From a checkpoint of a small sound classifier.
Training: 26800 steps, batches of 64.
Rows from block 5 of a small sound classifier, named by matrix and row number. Rows with one number within an expert belong to one neuron, the router's apart. Each number is 500 + 40 x the weight over its row's rms, rounded and kept within 0 to 999. All counts start at 0. Numbers have three digits each. After the name is the row's rms in percent of the matrix's.
After each expert's rows are labels from the 100 clips, of 14976, where the router gives the expert most weight on average: "responds to" is what is common among them. Only what is clearly more common there than usual is listed. The data: short made-up English sentences, spoken by a formant synthesiser in many voices.
# router: slot weights (model.blocks.5.mlp.router.weight, 16x384), inputs 256-319
# up: expert up (model.blocks.5.mlp.up, 8x192x384), inputs 256-319
# down: expert down (model.blocks.5.mlp.down, 8x384x192, transposed), outputs 256-319

# expert 0
router.0 116:555551518514545502454476454527514547529510538458591475489541491493468498535533483511505528553480566554542555490521539502561497584515573504537504487507551524472465489501503457458518414519465515
router.1 108:565544486523457483473533497567511450496493463542522499530541554498476512641471452468495560507541474480505457506539423475481467581535499485541509478509486553583487529506491346538498535512465521
up.0 103:456507516490538497536471477515530507511400492517508422487473472486476482445448497561495496482460505480525501480466542447471446555519552489496524565551468409504515402465516521498575455500541524
down.0 087:509487524406541541462486539436441555468530475499460454482532484497505474464508513462489472487458554531535541520529470493483549476484552466533525491490457501506512506489489512542520479447500473
up.1 087:463473514486514503454398465483455476483479467440409528499452520482493511431499526524516503524438519507503530487482606416489509498503554504550503479557510471466525467477503567461489487481553488
down.1 074:530460465469506491542493552486478490467502521511524500456516538540534503496451483496457495506449519426460467478463438518525466474564455561489466512530527543542477493508464524450487523547584465
up.2 112:498448490517597547501458580441481494575534486539497497560466515512544560515510546502513450498474547533524539445467571504521561474531507531472515493503463459458571504451517544508479514547567565
down.2 103:528510514472576557546495460538437600524523531509502596524505531535493476471532541523479486547579478537500473526449554429494594484498604392406412512543568466473537522558528477508558426510556567
up.3 098:458517496467523447408438515410459569442444513504527472458528508507465468493455496487487513461469413429495486477521482463450498476536548524467471603513578553450487451527536541477508539439516522
down.3 091:555433526398495494529495475498472553549484421487490512435541513459504487554520484504486550457419540486385527537520455507547485504543443499495502497521489523499479534507501467536494547489557438
up.4 086:458517465455491540510418510438480590485427533498568585501530550454506462462481539480465524492447505467510479561518525540525529401478577525512466546516510510464546462446476511448505418468506504
down.4 080:523457574523506590469470555479511580512500528512451461418439483438481549478492531554489507478464516502524471566502488569499367462488484545533534508529561550478447479469469479547554491479535478
up.5 101:427483496494491488497425529466481556475434597435562576462522487487474445470515553543528461530451597412471456551497502520546529418512521566474498449483546532503539424391489514428516439442478453
down.5 083:544463512504523528478473494493551468468483512500383493487476474459412483405500484504501479485493565522551503561465509552441466444482559508505501483462533522547428528428458527492557420424500493
up.6 081:482476465438564472506463529488456504474484551496423506395498514539542524531565471553489477453509453503444506416416571483536491460512455436424441441545413496458564514505510562487476456544498503
down.6 106:487534525491519478520538487508462506562582422518575583526469488542478443515502549481499465464463516533567447505472532387477476479486485464463455543474509430490579457590507483504493456515616536
up.7 074:476428490439471594465400547532452571473484571470560561501529518480458482455532509478474481486466460466432481541495492476463535463493522444452445502456534565456503469460450511499495443470484508
down.7 064:520445565448520562558528484480511465465486513476482466545514502535402493432384554421492512500456484472491488529472553516448452515450485564478485475554551523509513509446556513456474460502447498
up.8 082:437523502436559490444526565496502479496494516423479521503462515486454501450475541569494443487498466471532497572484548423484495457552522523489483508555534490448497446470499554456516501477567528
down.8 070:492521492510467505537443597466480481483507453467571553531497551452478459543506447489418483475517499453481431514480517465463519516532512499487481521519513541510535493580518485518438495469559502
up.9 127:464511488471453522537486542471511517491518532490576526493474564484494493378502520441477332448456504497558492504525505546473497578511467554490484497521448544542505500552468517508500553495477494
down.9 157:518493502484534598478543458484533490529506523534480504381544501509507554480515520479484496458559430513464521533511541501487478504522507518494497506455520463548487505606480453461546455519555481
up.10 105:452512424493549443456562523496508492436488519440544536495455482465471543449431564542455494459547571505514486500452563394481499537544519486510549548560471463480524502484513532474516489471596478
down.10 103:472533495512515526493478576502480551522556475492552574501486473502490506501524488457459491518504532512576478528552558443488504438456530510454499488480461495505509518497531483524465455529488461
responds to: voice: child-like voice; "every"; mains hum

# expert 5
router.10 105:540530485506492496493457493529564498485497500501567517452534514526482474514496463577453479488501493462505471482499478466506508438458501512496449486470448492570485433481476462475496534499464465
router.11 106:510514476526531470472469471568550539515452450474600491479571461459503499491534442513447503497493439461521503506459488484499546534471509434456510478567432513530504565471506506513490529498413522
up.0 083:441520492473439526544470546469492565484520529454530517419446510540516523545503494481493536502500542489518553519533504483490458482506505550475499575458539483450589503468484450440576506459574458
down.0 070:505534547503525478533499454470447466508505479462553460483555522511556512499516433480503551528477499524422550451490562505492456491511494567489430381539514540557461515436492570491448512503479488
up.1 089:529526517605486504521460471529467572523424381513506500450542541480509569436504469509552513556466538485488500485531502476548585482475483505446519535505466443464487494497526528504517515508489523
down.1 087:468526491555443451527579551492501556537539501463520465547460535491533507499544492492466499431442521463529500482516490516515440482523547553420507535548451467474469491575516508559532538590486435
up.2 138:500593442488523525491537525485498578514493512467487504437577522501527498489516506517499348500574473515508502540540572497501546461541540498565519523595475491474521561406469565465476501543476447
down.2 150:517491508545551522531567499490493457580538533522517513379483453507452544454554454377536498446501430470501494548541534476534519472493479532517496441482516479575524493558495481460505459464450486
up.3 088:484551497535501522486648478514483536510465521492574467516472520438512513526554521504539521472519517509452497565526501534471562580536491498532496515471506488479505559459521494536530572488489552
down.3 100:568520505463482420509463564605484497560531484522537499538498535530539512490537493511439502480462478504492497542451482490518430505524550478506483569493568563522495547544547496456487497518523500
up.4 096:489507483556522561490499475451419510483441563449557495457500479507468521529509491453565471522489501524475551420540549493505483485560500529472461513518443420395507476528517530588487563506526549
down.4 096:457478438489544490493514522581419555524547506508547468441476534507476492433514439426496486456460494433516467458524506463420507453531484452481479505460474468552498426554526505428422512518484485
up.5 121:489506433491513566458416526498448476491443455507423497544495538587480519504494498450483509380456512488461521485483511453519450540528510547496487512552545471509469475531551577470506497514570494
down.5 143:480525507421494543473492479452457542497488450503406554491542488546498459453522516482476488494506581501502512491498453464503566461515524472499477514503475464518541553494496465600541547487572484
up.6 116:476477470518474539473438521499450422487482473574460511559493538564463529464468475439451499422499560505496514451474508435546450577487477534510470498500531506509482444529510540471476506559566533
down.6 127:485516486436537525452500538463454538500502448498406539485531512498511450457510468451458489490518546509527504473486497460486530471485483493498514510489479452530505537511504468563551521480546486
up.7 086:537484485455496470509441445527481510471408500525426521456468558555475516496490527541572540512514500537483499494554574480504480538530508520555499525491502511485501498453563523405513506493544550
down.7 081:504470486450525480449481556475432508527524493463429510481492513537456427432522506453514519505493567469475481422484512491472492469535503474498439494503514475514508533468481520564546555489505516
up.8 072:504591539526535534476489535468447574521440475543453451495482538494519513499590520470515484548506482529492539465524484505532487515512497534557495524505544490475567502480515510426586487434572530
down.8 060:422474454515482440520507457461422527527475460483539495518460477493434442544498491488549502531440536502544499480504537455503458461433521546477497549437493502527509505497578520509507548529451494
up.9 130:511492433519500537420448506549476460437470466545459547531497529542500531489508499401480517398504541460458494481512525435509450583524517546513488507462518417513469486481494517469509510591468486
down.9 160:462526489429489541454511460447417554497542473479397572494497480524471458475500507470478507494512549512543519507505455451515572464486510492471470488487464472476562546509505475576527504492549505
up.10 066:438493503443487519513441456526428501530454627484375560514463515531552549471556542484597548498554559569478523534528545463487523522487580500518487483523483499488467527414485499503491484568581561
down.10 061:479546522495482488500497458459415504497549493480361540491419456544449429487517509549527476460486544492597514502515464477508505484546495470492476521532485447493540555464488520629525524473527547
responds to: whispered; voice: high voice

# expert 1
router.2 097:508482501473482541476479475491457455567498541458589518515521531444461499501475507448528455489483474481523451580488439464494520527517465485513472486421483539568557517499460523492508529493506523
router.3 103:591548498481457441499543509542511538486473475553621482549511464471458496455442558434468501515497479444558496478500431504485524572528475480510504517529449456566490576486500539466466465492433551
up.0 080:407509501472512546497509548558500544458425472492412524474520414478500519456505449532470560459452489503500481520529587564479509462491533510499456526495503534425526472503478452486570489521556456
down.0 059:507450460551517446475479469574438490450422522469518510535496481524442502414470559492472461526505560498578478468557516563452496525493477494493465586499549570439468526458510502540500458382502389
up.1 111:411545476494539501524491472502463515548524559516411478478547435475516445538535477489533545527493486542419489541422505550498525476454469509473475509517515497481564503508490489454524519480580467
down.1 089:480470532558541530475486447490520493503511464495592533488555601526507487513554479425525423557465515515526497493462580478449553536488484482486493555556566497489554607557525470527494502493505479
up.2 064:430492518464575520445482485496492500491498529488401469460530500563507466505533520507522472512459473538530502490515569563516512395488532476478497507536493484456564492507488493488502426422579483
down.2 063:520517490564475525522537469504451478558466525483474497444466531542497524493492453443475457512438417469459476503459554510452432465477554499492469495485516502482510513533512533471409476440502502
up.3 110:398440472525535471510547528514506490456499527521462495496515464500520514565478495518478488474548526495523544573526531560495539416490559482477481479417455503484512483481508522475569511468571452
down.3 089:465515480451514445514435462517487516475511520499530467545504527493467502433474567476492507498444475519535474454482534495473419543544454506488490560516496572466561527477561462498532529447483568
up.4 122:522488524468494467439539456428489497469463477517479509477483506517571453582451551453504492460468506519489500534559598517518569521563438446621501537494494490457523552579511510465529494551484503
down.4 118:496478466573505473509499478561519426501558486531574459554531561486516512454486463432509465496457461507484510532429541524469469490502467505469518549530510504461453532564520471530484492506418532
up.5 096:479535509503535464483534528464539557490505514428559435539502524467496506479494468477535469499496534472478505507561552491479596517546535529475487488513501495455536533515500604492533497442442500
down.5 089:513586476592501449525479471546547480593493564480592524522502479517500540536535476506511487503528470470481490518494555518525443473514527516543490554582478535489578498503515535462496478475504557
up.6 138:512510461537505561411473482529564502471511501538394452454528482484535493548489504505522557429472481510471477439535528493511427477453472510520523505483475347483497454511462425522533525494468436
down.6 188:430519509460502509504498461454447552486579549506455552531478497517446497441504506483468474523519532545588513536503509480515574456464506494446419507471491496469543514500543485574510458536540524
up.7 103:469563497529548520535494490555453500538412501441508543510495558513518514495520448468523439523464493509468554483467541566553528451478614530541485472534561568475525505529523494531581502521590494
down.7 089:503512556439509535506502550536539478512479441499462535480458486478579517490431539523490465533499518518489473545549480468467482488514491466569507454485505544537489553547454477472463495432528482
up.8 123:514531501538547482507459492552475567530496520539573534528534496492460520547474560504537499515461496515488501454516555491507593585496510488555559486530499496452507581468476528454527480501478564
down.8 144:512545483545442517473510499567562490526524481555580490540510612519519517506510504471532418515475523483510514496414522520498503581503438517471546580548501491470499549615502438503498483488449516
up.9 131:526540506493525490524543479490592456478491508458464511531498502481541484600520492491430578497494492473553506513482550542497449525476489514555552548513520466454454428488522469478511455484507457
down.9 156:511480543451467476486508457524457499486579597521494416526506520505532524430493513459515464540506459501497494537444552569536594511469436530465465499503465507481500509500545482482526526477476542
up.10 072:452528526555524565503381481516552491430474515522515542469550544485462497509522519452398479448471496477549517492574598472492544487449542518553512511473490442430521453551527535531567425495470463
down.10 060:515437547483490522475554438476459459562574544481512472493501484477498531407512439493470469536479493496521507504517509515509541462454456460503424474450440522473522453427541518505481556497493528
responds to: voice: high voice; /ɝ/; intonation: flat; reverberation

# expert 3
router.6 109:470530518441487523460488478537491511446480501535538469518516568489462522458469494501498487509428474480490469497493428448522560508493536494501508504449510471568509499457474523493470551506492523
router.7 108:497606523517539518463482524542524480474460450532525509511531508497456517461464457488451495495435510493561486470510442431537533507473536498487495475454515498532509478462476510488534502513477515
up.0 117:441428582486536540486486515427529541512506502414437483538467519511468502549522490485569462485531532498485541424546554466489499472551475507493473430490509494429542535498501600418472534518555467
down.0 115:476547497447441489567550562452492540511524557490460477502521532515510505469540524521583443434471528471459466414454553542485458450556485536509473514546476500453530458529471470531567598490609503
up.1 125:446462515478494524525465567510478506509524515517473528492485539560507545447528521502514497457483486516537524525502530562507541461549557534524532528484556453491506484475557519549585504522590497
down.1 076:479508502510491506485481532485464492450419495435549504525470455457496456512449587553501581490487520568501452474552570522472500496484545492447504445548525541531535543433492494528575457499511486
up.2 065:485471450516529474515428492555515545483537543465538511447518444463482517495513477529506499489435493545472499481439555564486520525524523522504494548537426428441539559507489474557474507523542510
down.2 057:552464480528510435482476472431444470417536552483494493478467522535565501463434493461499498561476501511488474460458499605481476549499463534527540466502487482482464462461506475505493504526502527
up.3 068:456506432401517493504498490477525526554543589500526486453487499537535532503555528507602468467572503513532520467506538505521484545508558528564453601489519504521458554505458506524505417474548483
down.3 066:523563531515462505498537421378498481523506582533385548468514503488537519490550518469523516455546516516445480567482489501528549624515505549522547503469534474548438517455490483572544509426495509
up.4 043:511481512522437565464552569502413517492477573460569504491565504555466495532491549526449551515492487584499514531530518521478507557530484457560515547495457527529524471480469439511488533559522506
down.4 051:517519523520451520582500480425524459520486530491542535506501571545531512451493525392534476553466542547477585459520426492446540539571496528505456475552458510486548496476496441574499488468517508
up.5 132:479481476442529570519563531567472511460469564513497482540530492441494474555436523471524514509460479484540442539517477571533513521494501506572451491496546499514478562487483431523483450560438531
down.5 118:562521531572524495531523472432402445549477559513457511526444503543552469455545533482381452483554442507528526495484480437512491541535573547567497506452498530493498527540486488556528493561517494
up.6 083:465464473475548561570550523538490543443516632445491489470486475461506488545518519517499545542544530554498505517545499538487491502515474495523504561523520505469546522467524496538523438509543519
down.6 067:540538469436479501492497515474517443427460557530547450563523545476524454510528517433475484506486573532419480464497600564552509514453501546508516513497523532458500501538441498495507492462413498
up.7 055:428522450477520482543471510479501526538466551510379562451456467490535522514517509541541470505563466504591537503568490570493524478511492469540427528503456489483520471518546511465510497514514515
down.7 055:568441524475474491510516522468525512532527442519538497500479483445526473470454527494523522426505533478460440564542559560510475513583541447487501502494517572526532439463523543499443614495545528
up.8 098:511470495477579491452485517516435507520595526500542505486475499464492526555510505589467503456491512583541461545543586480478498520498400452533506555555491451409551624522479490548486441556510502
down.8 104:527433492482516506458452482525472452483498524520452426527490515522480509454438419452486474509518461502436496533523522543532537519406476551505485506524539567526441480495524472444497516519491516
up.9 081:495463530480574488507492528492528475500485546494549516502508453458472539604490507547533482492587506542546561472524525514495538534556466455527530492568492512513505566500509520500539478530466450
down.9 072:544484497477594507516471471576421588492514577505522455504508506526560477421538560476509479480511547482508490609476560569542536548518532506488475513540501474451473457522503478517500525502532518
up.10 034:514490496479529597461452465549501524502532571500544434486475461524495521505480510482592507508586473534569588501537516542518522439541425491465457532525485443487490478570494503518473506455547490
down.10 043:477557480516512526407517497517551560461475498497518525483450529422534504500451516499510510504528560527434477455537538559536496463479500509539461540471579561458518482567458523425503501567509574
responds to: voice: high voice; intonation: flat; reverberation

# expert 7
router.14 107:529474496501451493485531474546494531469485487529587511515551543492460498559463464501493541479424456492472454539521476450518591541508409470529507484468485534545467547521498490473496522470426528
router.15 107:563536487483473446496539482545457480463480471508629511561568544489438450483460495516513566470423433485472496493446458493472522599523513505458531484494477574524525555488523498421466572476380520
up.0 142:458436512500563475521450514455479563470528585521461496488409461538533510514508528527488558465603483509504533516515515518476494492498454455529485496518448471489496489447510455575544483495546435
down.0 134:504437453489511449549466545519488543450560564458443415514510499480507489453492552491505525494486499470463496507512539585558535460510482473470515456593506471502489513465563539468511531550417447
up.1 082:430472519480512556540422580502504550478530456515461518459443472491532554450508512464471557567524527526562532525539581544561470526527486528476497544525564467509559520540518498507563524497572462
down.1 080:529469535489451544456469478489525549516456523517446501578523584544569498480511509478551447458575499530566466605494455473538599524526565526552531496507508455456529564542483484519556516499561541
up.2 085:483487519526518570499477463463465595550541442494467512469417435477484530495576517484485509468559529495491524443517594469492473381492473461511433519523474492407557485497476520514517475496591440
down.2 079:526419519520523519482533492453446500521515603504463504513497497475475539426510507447514490502515542513572518559449539577509557509502492438460463457569472518492523556475555518561516515511462517
up.3 122:526463534404495451454398422481452585489439473508494479453432464499399513450543556514472556492611526499464492420529531487526464498530472523494494522503429509493507522522481504417498557574526517
down.3 120:541408527511534478465488465461477414510540430478487459446470464502466516460484495493467551466468473438459495518496492526489440487514477459491458472540536478546533496486480570563439502505515529
up.4 135:476570543539521534481440491516522509473396519416549471522536560477533475511514431492547484520423483486500481500452534468534572492489555470528450466439518539455535440556468575530509499482501482
down.4 137:501490536472509521529587507526454511460483521519473531479473480533494506504489485515488418498550533460559525542475544472535576414542550536504506547495448495478514526577492485509508515565556478
up.5 114:490520496563516499508467541470542510535514529578454520458498476537521518539495511488579476544488543478481505465532580460497557461510479573506482534523484433437574516608505532546509432450588454
down.5 120:473551509566503511384563464483495526495472438508528517485475502501557482496486522534501477469427443461476492484493479473584465518516509498480541545457531500502472546619520516452521577495557465
up.6 081:477507532489539471570495541558475556494463465476511478483450494416540488451555530565465494475635523521459503485459536512585445532478488512446516512516420522467544470457493568485496507450490478
down.6 066:493508530574506486464529424502580468560509451545474585555499485504516454500468471484501506526477555477484479526551451473459464512583478432507546541519442508468562513551527473587520516493536532
up.7 103:524584460489525520503506504501519532484469523485490518512496463504533579497506473411503341517438480489545458477513567483580523460536522530502507517523477528469533508513444506526492479495541527
down.7 100:438413510539511547493509485513503508532566477540450551419489468461482489566494489422501497533510494535497526497538432444523530515476457504500489498436498530579513565500510464498521479547480433
up.8 119:490505568544512498475446549442547548505513509553460488449486420528525515475522494477486503562499531508446521520549525484546488442489495404469408546521422472452534445513552530526521447509575499
down.8 107:529472478412503453529549487463447535522547522451495494444472510459524526482497557479492514458514500406509475498522528498522509478477484478451555486542529539548476520499415534459525573458559464
up.9 110:476560523554523524517452510508557562470482527505505504514521459466473522533500412495491409545472580465582550468494540383527503475468572463507458478478530464437538442591472584568538519486512478
down.9 106:478549467510456496523548576500477510415443473468504494514441490492539509452456526528538474483469512443523458496545522458537463451468582568469542541489424511492523514575525501474545521531578472
up.10 072:402420507497476550440444481434517522494497559519490521475451524531511465467515461550572502532526533496568475498509454500544543464518453516428444508470451505470478489433530525573529546473560502
down.10 064:495461483468581549506537522519502504531470494443468452452474525525546450476508508462543537486507444425430426451529509588463474447497530509498570444572494448527490453505432543510478551448503508
responds to: voice: high voice; intonation: flat

# expert 2
router.4 084:561536476557445451487512523503500488499515426507502562461546498497491502489510449436499502501388551421561517512500501495503495476504506501476521492479531540559451477519449530519523505470479497
router.5 081:502561507517447533465525528501451474512505473473535519443572496487509501508521480424453467470470505473478499561567456495482510446484437491441512531449502495538518517566456473539481549509519507
up.0 101:401516503567581532521511503504506588487531515489590477445534522503479529517563575551499462470486518504497524493501466488521605503513577457441472544483444395482545472557513520517584516412586504
down.0 123:438562475503499487503527561472443620482584537469553553533450523551472455471553457481497498493471533483597502493500484476515476467538538520487536544533479481493528561528543528488513544618536498
up.1 081:477474534496499551512496494513469494471479560473582489585512600581548474493468559505581511524456423494470475457524591530514529561539551495526509419488480629485551525475497524478480562507438570
down.1 071:433473552464517493531476504533483513465481471488559522501408475519465485434548480486418521559473394467498448495464588462451437488460474549466477526453519473460514459482492531473523472519524487
up.2 106:516508511552528482447524449574504426521494491520499507479556571508560518566495492570521508511398565482498463538516461543459591496529493509526510514521477549514540504529519468554565527583526484
down.2 124:439524523547452444528470531566500470489527585517511488560529580538501493426525503507518394528433473539493506513415554526453480520510491609506445553505463475485479490573543485483502480589502542
up.3 109:519505490549524529577502518517466526536577451482515545481564493500510523462449537583435473504433498587479511534566647545493585536546527476538506461512521514446498534555519564465531523452487457
down.3 106:484613506515437423534537530420504577482524532481532490540505509556567484442555466526456485512476484478488502489496487530462438484504550540486491518496507500511462523572527521462511548553520529
up.4 092:371510472537551536428540523462525569538455571457460498476450451457512582464576534565503474485480446507497502555505527491498521440504540554459518534556516445478554524471473501421507452475556497
down.4 070:496490429376539474498513512495517556567543487439574500503487429510506509570405452492447543487479579520522512487534563465492465541429473488510522453525577490496526548498460516525494462441484445
up.5 125:549516528528537469467565444559479455509502461535514541498577529499527505565522466542513520515424539481484506536497472517483611536517533515463523471521480538528520484494522481570524518542484475
down.5 163:471530535508448487516491483554523426487502556527489476562556588512515526418512502513534397509460492536495502486414530537524471520523500613520445571490475519469452516565517459478512490554523538
up.6 127:450512517557543439620537493470425545491553539490551506470523445565499469502542488537505494536461492551392592585585468503533528493460511510546489534492504497469516465568580542474547478538565469
down.6 100:559490426467544416467523504492525485523476498509475448494518536477493521521469485518509489443421500456462434495481479516551394454461495543512548529568501524498463479555471545454472502496441444
up.7 114:494425481522519494535440524483502553460463480537434491540499537482517524535505474535462580568527449590493562473459675547501456506563472511494522466502592525447489534490547479426528489499476505
down.7 133:518512507462503460487561457502452482482519631469439411493480516535520490480529518479517475531480496473459506528489507602546522538477545522489469497546428483474507496477548509461511519503498529
up.8 123:460540486479583456515480462517521631515499548460457492434540529435482493476534507559495448498470453527481452492434551523539542443454560483537512551534491416426545503443430563461507433480488499
down.8 105:462528520553446506427566528471493515466475493442482521491491523546474430546525551511470514413391495458529481512518462510538381512509517514459499507570512524484494563523484529504510480425540475
up.9 088:444463466498534522532499514531460513424462516413563470508505520473429515528502490490517454503459471523548537531475553539430533508534560515475465524506512496500485600444526559480496481448515542
down.9 070:487577434398512472510547546538429600533491510594472519443500482465537512510475491419471489477482535410489431480450492480519493511517535487498466500471509429514466533495440498453590532521524491
up.10 125:546563530519593472478577453573498457527484493524517529532555514495571509554516491522527483518408550510496465552499478505471593534527544494485511487500504536530504473502505494558533510542493449
down.10 160:492504526513480463515475511571518428462496560526506455530529590501516520423531500505543411517444474519466500475439510556480461533513499608526466567499468530489450493542502466454522492566510523
responds to: voice: low voice

# expert 4
router.8 092:529405460447440492500495619469496456464509548492430524480473522536507485595495486439509555464554489466459482493553415520477521558495428461496488511414484480638493505495474407480502540466518489
router.9 094:497454477471424495514518571479492505504450421530476568509446474518487493597468494403544565487514488463486486506541410510509539485506470516530494502424522509648533503491460458484492548477549500
up.0 068:424502472421546491482456444524470608465458458450636474503539489429545544513538472534472492510458543497482515519563598468500515531500556506482500512473530559462478537465510542518497454454460485
down.0 046:425549516478476433502530438503477487516467528522469531515509506558520557500515499511489472485494459503439517460485487474530403550483469486490539489594515411503509485575480504477524504470502489
up.1 064:421547518564572497523484472516488537505483462497507510506535547443473464452549454526502490488445519503407471521519536490544555503498488450493443524529492533473441476468457507462513460418503484
down.1 056:519433454491513541404568376494506472517439557466432458464517465556426480475494545479543480456507565524476501505506464571566551516483522485468549517538495540486535514545507499446490473466494540
up.2 096:513488498441507425476470465542493481460465564530520515504499436457441479537522447499459484531500544457582440430489551541485532545482483523509447529514512483473510540470476522520538541493455533
down.2 108:512460514493555408480469466668441468521517600500544457507486512512488488509528472440527467531454538484472494529481539528498483469523466519496527531587526467483530528520537511582485405539405478
up.3 130:457462525487552487558439491562516530462496530497612501485598450466502495501480499544455510546467583514493491550517564501544528470469548460483480481529543526441515508478538574475499523463457511
down.3 106:557582576491496472528522535555426538515600506493493528476563587529523508493472458491480429523493448469485493479469514504417517459515540492488503572511544463519483447603484454433505535602511476
up.4 090:471577511528551531560547511524508542504543530474530474506476551517481522469518520541549390534426476517476541511454542464481500490576607505416520524649520558439564498480541498496490492508432497
down.4 081:454454566507541535535498483510511516522550507545511503451530504545480527484494449415496523502582423539471474495525497478529625449491501542465500485440521511594521473573473450466537476477502477
up.5 114:468519504561522485545424496471531485523489462509482515521498423498468488535478443455411503533495487560481549451530520515484512535452502488506498497506502477450496495525450586532497520530409522
down.5 127:543484518457529441472505453549458464519517552461479463481547551480521467481473454462514485500406458411418473486473519562515450447517506440571514527504543523545454516549502498478492474501494446
up.6 112:492525444562565524538516483551605574490500500469589528543536518537530550487518517491488430558465554543478512515534530477472546542489569500479502466493493494489552561520526566503510501450503497
down.6 111:492514501505468516506520498559491535511563494484517525534510542540505462478522466491516443530501426456532491457427536502428496459467522482467528574494501481485561425599510461432515479518536548
up.7 087:427543530507539557537435506543554563486514510449489492511515514505548524493462561536430487517421492518494512495528530517547523464486577503535561490521512564445547491486482528511504465482438510
down.7 071:501511428602521494520508462522513509563466458536573555428490469485511549436579468419476526494471499546476474484492501430490462520525515490431589529490556549561548471547536484488478577450485505
up.8 118:468500540591564531554491487493511551515516511439524555532548562541574486492502544537481469539465557554458522541506536460498597484488553479561533482464527485447529511514509569528567581536581449
down.8 114:453506545510486539538512527508470555473530510453464513559472506562489424480525484509509438572495450485545480475500493483449461488454542481469449571457508451525498462576511474462520522534519572
up.9 105:401549550448565486519492581474513556512473495439467469445497588500540453479584497533511487523488512485465483551534530476534484492500523509525486538479503546429526496515509520488552484496509499
down.9 092:535562506511524515490532468475561492533457574495456461486535513443537537504488488524523470453543459490450486459488524587556445505488535499496582509531467557549476566490494526473573551481538537
up.10 123:442494520543596502532481535557491529511526527470568494523547512480465569497526504567463531512475606525533516467443546521513512487496548499563522473475489458463527517459527542500515464461498520
down.10 107:529579517564474539487546515608492500504539506515575517532558593505463491467503525496498438498409529513514472496456502472524483446494552490472482577515498473510507511586527462497515475501496483
responds to: voice: deep voice; mains hum

# expert 6
router.12 090:518560512525467445509565491532451475503506483591587551499484508522512499485498541468567526489453499490541535434551389488508501542530538505546512501467505518621459526563558487505500499510454496
router.13 085:604544496515433452482523462569470518513480516560605521526479561479487471457553507457508539560493516479497504525512356421506511537509489501515520462451503542584468520479488443459495467535454511
up.0 072:425494498430568556549499518487569569463479463507459454574525542501549503488493483409519493522470527585416488588491531458477547455519569519538457459477527519488493506490523541471503435423599527
down.0 056:398432452490575496474479519529524571472480555458527469484488424454518534439505501479557505519497576471516493551581513551528500499449470423535530491459458544563480487470567529415543450533457452
up.1 100:451516535483521516533462456478507523495468545532523499543519643487524481489513532573495548559423435538467499504477568580507520450556536490491490514548524569454523535407463540506496431468515504
down.1 084:505475521502502511509486518519495519492392463516488505488486476471479461446503475483454461512456453499413504528473595497443504501480424570526525476449533530533487481509498501468482463491475516
up.2 091:426448451501560529497454549465495522436502523492503443486535473484511507560488466548486536475545523478528486530463559462526491420499546494467537536554516459439548485450443487520546431485522485
down.2 085:542587571544539444486520516449489500481485453493552468443479482464498535496482494493484510507468465463417490421503614524530454554585496571526454454485469506490469496490504537487565458475531490
up.3 088:441417448502514556517450495548487511479544505467431429484522460491485485449508510487502498465459489534518535474481649576506453529460458495534472541536536523441554504544545538456488441445493510
down.3 078:491519497528502478458461531531485501520573565473513464532465515528502488465553483432457457512448488501463539524446608561491502501506556496482517521546501458513455476525558512435554551541467516
up.4 120:471571500476548485543522539467489510467527502468526549445455490488532542499532498501480353537503525522553517507567540541537514513477511514469476508613530579506502449491458507533542452524546483
down.4 121:447485502508503560543554520455483544523537524510549549466475503561484493494476475465468486459524427490499452530486590467469553489480536600444564508497510507535478548564483512529558463515533478
up.5 060:439436421487553552510432470497511559463488482421454505527518532442511471493489494500455438477507491529523492553515574508491520432521506494471461541497487520416512531448509542447554495488592517
down.5 053:447492476495518630552567539518530505462439513490523513529426500544513523423484407539488453495564472568495566521503538563555458513492513489518598556556411540553443526540510483461509487434432516
up.6 120:460443508515518494462515470459508525532512540482418502459546488467481475543476485528473462541445519476483498505495542487535508446465461430517467486547456499403494462444465526539485489459526473
down.6 103:519581486453425503517569503509497536542566464496536512508506557502542507461483481432528437496511445483462504513439452444445505461565508529546519569483543497513525510581518461499544494484471445
up.7 075:424495492504544538497490483443497583466497534465424450454531490485429486503469497463462427547492457502458459560485544501568532416479533497518511532574479432451545528435484531559516438486613517
down.7 085:516464481513590541446461565503525556568512481495541557433457513486481525450544493455476491518508501531492494548528502457482454495476503517541469513483499535559533587564537487488515465485484475
up.8 091:482540446494536565561429541472520571530497519485539508464511440535582523572520420448508501448514553527506528532503516445526432480522521489452501533545533491466571521460505408502551508459505451
down.8 093:500502561456540497476527502501440445524499455472578471459534480469572482442482461531496527538450453464457508487524544527558429498509495563533406431535539495526446466450445524450513487461473522
up.9 113:465543409544517516494575468465505535505516545472562471532463484576583557494542471464474390508441458484520498505546521487512484426573546490501490575604556508475544578495490496540483493509529480
down.9 124:462460512445545537547515549558500505516543516515544532401455522531479535491477498411490500522514435544457465497534489475449509435488449504533545538477498544574448490553531489462482450555420522
up.10 088:448473485509508587558507499470450523480494483476454488528508528549525502504567533556501497552517488477524521500440576512489558439484490458440446530566439555430553540370479513488528543525587503
down.10 069:445465542544522561506485467507516525532490464536498490517469510468468467407510441576456523465469442456468487499490566494461485500491538566486504442538480527533587449501510514532486518442483427
responds to: voice: low voice; whispered